config = dict(
    train_examples=245000,
    crop_scale_min=1,
    translate=0.06,
    targets=['outline'],
    norm='none_scaled_ws',
    activation='elu',
    stem='deep',
    loss='cross_entropy',
    init='torch_default',
    beta2=0.999,
    grad_clip=0.5,
    final_lr_fraction=0,
    adamw_weight_decay_other_params=0,
)
Rows from block 8 of a small image classifier, named by matrix and row number. Rows with one number belong to one channel. Each number is 128 + 32 x the weight over its row's rms, rounded and kept within 0 to 255. All counts start at 0. Numbers have three digits each.
After each channel's rows are labels from the 100 images, of 14848, where the channel reaches its highest value: "top examples" is what is common among them. Only what is clearly more common there than usual is listed. The data: made-up road signs on poles. In brackets: how many of the 100.
# convs0: first 3x3 conv (model.blocks.8.convs.0.weight, 128x128x3x3, standardized in use, each kernel summed), inputs 64-127
# convs1: second 3x3 conv (model.blocks.8.convs.1.weight, 128x128x3x3, standardized in use, transposed, each kernel summed), outputs 64-127

convs0.11:099110188181122091138082075160038133149070176111073135177190132154128156085088156103105128123119135143113097099132131149136086134143148148174128094170142128148091113128066139097096125074140126
convs1.11:137152124109163153128189128062111133183112142112130128156123092059160067139085186149156092173152134140127114115122077133165094119087132202114107103165160152140139153149161165108099130116168121
top examples: red rim (28); green face (25)

convs0.30:184168114161146180123136103129082089145161129126119135105137134125146079216169137137126111118188115111102088144103083162119085093118163089148123113061078116130126126110142097077151066074103122
convs1.30:133106134108123101166081139141088166199116194154125172125126136150069145086157133136115115098149144082140121140159172174129066115141094162092108132166098122128121084171081091157134191072164135
top examples: pentagon sign (85); red face (46)

convs0.31:093120151107098145164169086119147114161120134113192161137147087107043145135112167112113105178130165110103086096145118101201072130068154158168107118111137076092107134110146142109118153140079144
convs1.31:142156102116107143122167099122079082118101167150113131109147074124136118111176122146149097094142162079117052156116161139047121186057129095147113121125158122151065118110115135113097142108085131
top examples: circle sign (93); green rim (33)

convs0.105:109037104145197111161121103092179128204192184108127128143106129074129119109143173102117143123143117090136140112105096073115131109130153094134128140160073120162124169142178115140109096077096158
convs1.105:136105091070116107126146154149108123103150170159106102133124054142139131148105119137143070153124115113149050139077126116103130168122095157144186119156178119075172087062176190141092136169099167
top examples: yellow rim (28); green rim (26)

convs0.75:123116129110097043153101162116147174140112133131142139181139102099161127161103131059092168148152170123112159169162152129160126137088151130072177152185089147148205151164129092101131145116072091
convs1.75:145172135191131105093141126185122166115130057191159115102177145124138102123071118110093138091130136110135140219098090148148121096127169146089109126145125177164104157164115118249087157135099113
top examples: pentagon sign (75)

convs0.90:114154136148160137162091126124134106133159163141142114094104109102126127124121156121105101205155132117110074092102072099149157096141139167140065139147096082153174080133117129143117148162136179
convs1.90:113130099112134125136144130167097082210189148144139102102118145110101162187174109154163167093115143104119179130077087156136167088076152115142077106071121147139146136126119152111171144136114060
top examples: pentagon sign (79)

convs0.4:109100117171144137170074142128117151135070137176138115074129099197131124065086153125144146128137122197078121087146102103135142073050142152141166156194128131136146073155103076065133147121148119
convs1.4:175123168127086095115095150153127131183148173139133139124128108160129091146186130168162107083105136145195146123086157086124180119071116062120088069141097168073122128129124103099130126085103173
top examples: pentagon sign (89); red face (25)

convs0.71:067056159106120102111069075135155154171167138132127158195136096184143117122116173122079156115113133142095101098160115123141134076078128145138104125103135155170080129144151093052103094071130182
convs1.71:119124103124105070041170136109159118118108172113072163161160094142115131120094120117147107094121112185171147092148140144176123147145028184091135137093148137096137106139174175046132143147138190
top examples: pentagon sign (42); purple rim (26)

convs0.69:149084073094127075169135122098168139133142097143168166183112125155123136135090159101140096138119161131116126107177089092156146075086170139129107090100147163164178108222085094111133126097180076
convs1.69:109110145134156124122160105109103142097070120168119116135130073167107146086100178144146153091175093109131068170132137155148127113134136149102116137144180088116096137140081044183134147121127203
top examples: pentagon sign (50); hexagon sign (48)

convs0.93:087199135151153087119156118138196140157165142148141118124186116082098098160117161160149153094088162133131066097150118101166130048166174129134166076109088056129094116120130141058136169082123134
convs1.93:104120159107116134150153108085194081061124140097113157200122056150100193124127045098115079165145153155124128131142133106153095118149151154136178122060128105147067152077102181167142079163141077
top examples: hexagon sign (88); yellow face (30); purple rim (27)

convs0.55:100066116120134066102145175110193090165131106024125131107109145156126161137168136175166156134102099098101119137176150073149177136137168140075163110142123126093097106149112100175094168176117158
convs1.55:116140138115061124160132138119091186110084145102140162121155129140140116090140078151152136122140098122110061196161192161173122151149133113137072083157121150140088113135137075202080092094153185
top examples: hexagon sign (100)

convs0.13:095134127118147087145118107125086114133114176124208137120127106096118119192098156099156124164157123184142093102166123108126115074038061128094076082107169098180111116089170128095123085088121144
convs1.13:114093154067096108119102129092162135101109084110146137160146144082086133113102134137139148083160153221135204106138181188161134128162086173042116110121090137089151104146110163067178146112165104
top examples: pentagon sign (56); hexagon sign (44); purple rim (37)

convs0.83:064089095092167163186182141116128203100148144141153124124101108098115158169167166159138149171128149138100058117102078115142194076096095133136121153137118155162179154154105181082139046100158120
convs1.83:154093148186143158140055080157175160144160138137093083112105134099086121120126070108148128092115105132127153112145129150191201149164198091144095083134080128156149125118120187092136151089096132
top examples: circle sign (99)

convs0.109:177092122123178099136107155124106131109174110159123054130107113183100202128112151067113134114141154108105182096074189125147118117146121148135124123100079190147125162173133115076077120106070129
convs1.109:130111099127076076127129180210168122115172104156073098140155133182163064143135151170089172146116167177140225121110075091100115072105097112109147123113119150120181132102144167097147107116101130
top examples: square sign (97); struck through (42); red face (26)

convs0.111:124184127173210162145162153125125154145162167141130125151132113152099152127072124151107149109072121109090133140166097108159087087153173081103184169236084076139104139094155100093158146118109134
convs1.111:140115151182112189124136118090120133181142109113126142144150117072191114102100159091125169154151140126110127128106135180110084185165123129170109115090132124143102161158140092139077153109170089
top examples: circle sign (94)

convs0.107:087085176103134064132109099189125081183111129141110120133097179131108162135107140161126129136119135176144056169129175098155126133172180162127106147125085109140065152079112100088099113163143151
convs1.107:104146122120103122129135159131213136074178119089158101155107117131145110149112182110136075144135127189094196053129125108171122108157109141116150122070164139167121104102104154110097127190121092
top examples: circle sign (89); yellow rim (28); red face (25)

convs0.94:099144097166157134134178106098220168116150115082108161144151157161173137146133134130125140147100137151127142157178140100114162060096112133130144086063155138145172135150162132080137080140094096
convs1.94:189173156098120113108083068113089182190126150192193135140133116129142144133123134100157182071132118119130174166165154183184149142120180131163139146189063075126189082165093115097180147100154157
top examples: circle sign (99); yellow rim (25)

convs0.3:147156166131141064144122064100085115119160110154170175123111108073110151169117156133132138140228148120102053105155161091110143172191158172165105104087139128145095169125186123138156142124127156
convs1.3:117082061143083075106134107192104149083093068065106166160166127177101192143136125124124150112146121127109049158112171136090084138132132110114134158154110151094125095112193110093130100180085152
top examples: circle sign (58); hexagon sign (42)

convs0.68:142198126128161161128076121137128149134171106059133114172159114100066090112128176127078137137175108106084087157137160113104117092145120148131151108106152147117126227109153126106142071067118074
convs1.68:125122091098133087090139130137100138163119162189189117095090176140152125164188122124083131110156153099122077131116095150057119118083082087117081157072092090122179093135096179130116134189090070
top examples: pentagon sign (41); red rim (32)

convs0.50:131116060099078147158146095155168089147102137078113125123114141114091124170135144212181115113157084101157118073120134124135123103196154154123170162107081130101066136090054133111115196127132180
convs1.50:100188117166165145130137106123221088104161167042153165106129160133174145122132159131090066172127108113084090146098084073119125085065104114182105127102142170144057121104138159127074129137100080
top examples: teal face (27); red rim (27)

convs0.125:078159100164074151155097074177077156128128159111068159150170178157143103137092151133153134109089078166065100127126169195158105132107142144153137121116103137144100132146167097100083038097130088
convs1.125:118097140150220100077158140090120185179128142147136099117103139124154135135116119127146130098124136152127105108109100109118122136103186123082116081074151118109148131137162138103134146096151163
top examples: purple rim (26)

convs0.1:129137152190114074159110106147144099160135112156168100149097147103075099151158154150133123097181110129113057108151079160134186124132126149122124136129111148076131136138162079136118128051150138
convs1.1:120209079053093117172117076147134132124123053177108108120139167162131103123191090155105164126149102138134128115119134144077140193138125099132121118141139104123145152123110139156163056161085174
top examples: hexagon sign (100); red face (28)

convs0.28:157137118185154116137153143142127129124156108093113136180087158144129073153085162154132125099183073144171084162103186186117109125167118108124106159129089062097072154137058142129113097098086163
convs1.28:152163156124124110127155124129163073094125133105089158106129118120168084165155115152119152131101088112123095137074105076166145074097115136095030125101126090163054148121133124106120111155128147
top examples: square sign (70); red face (26)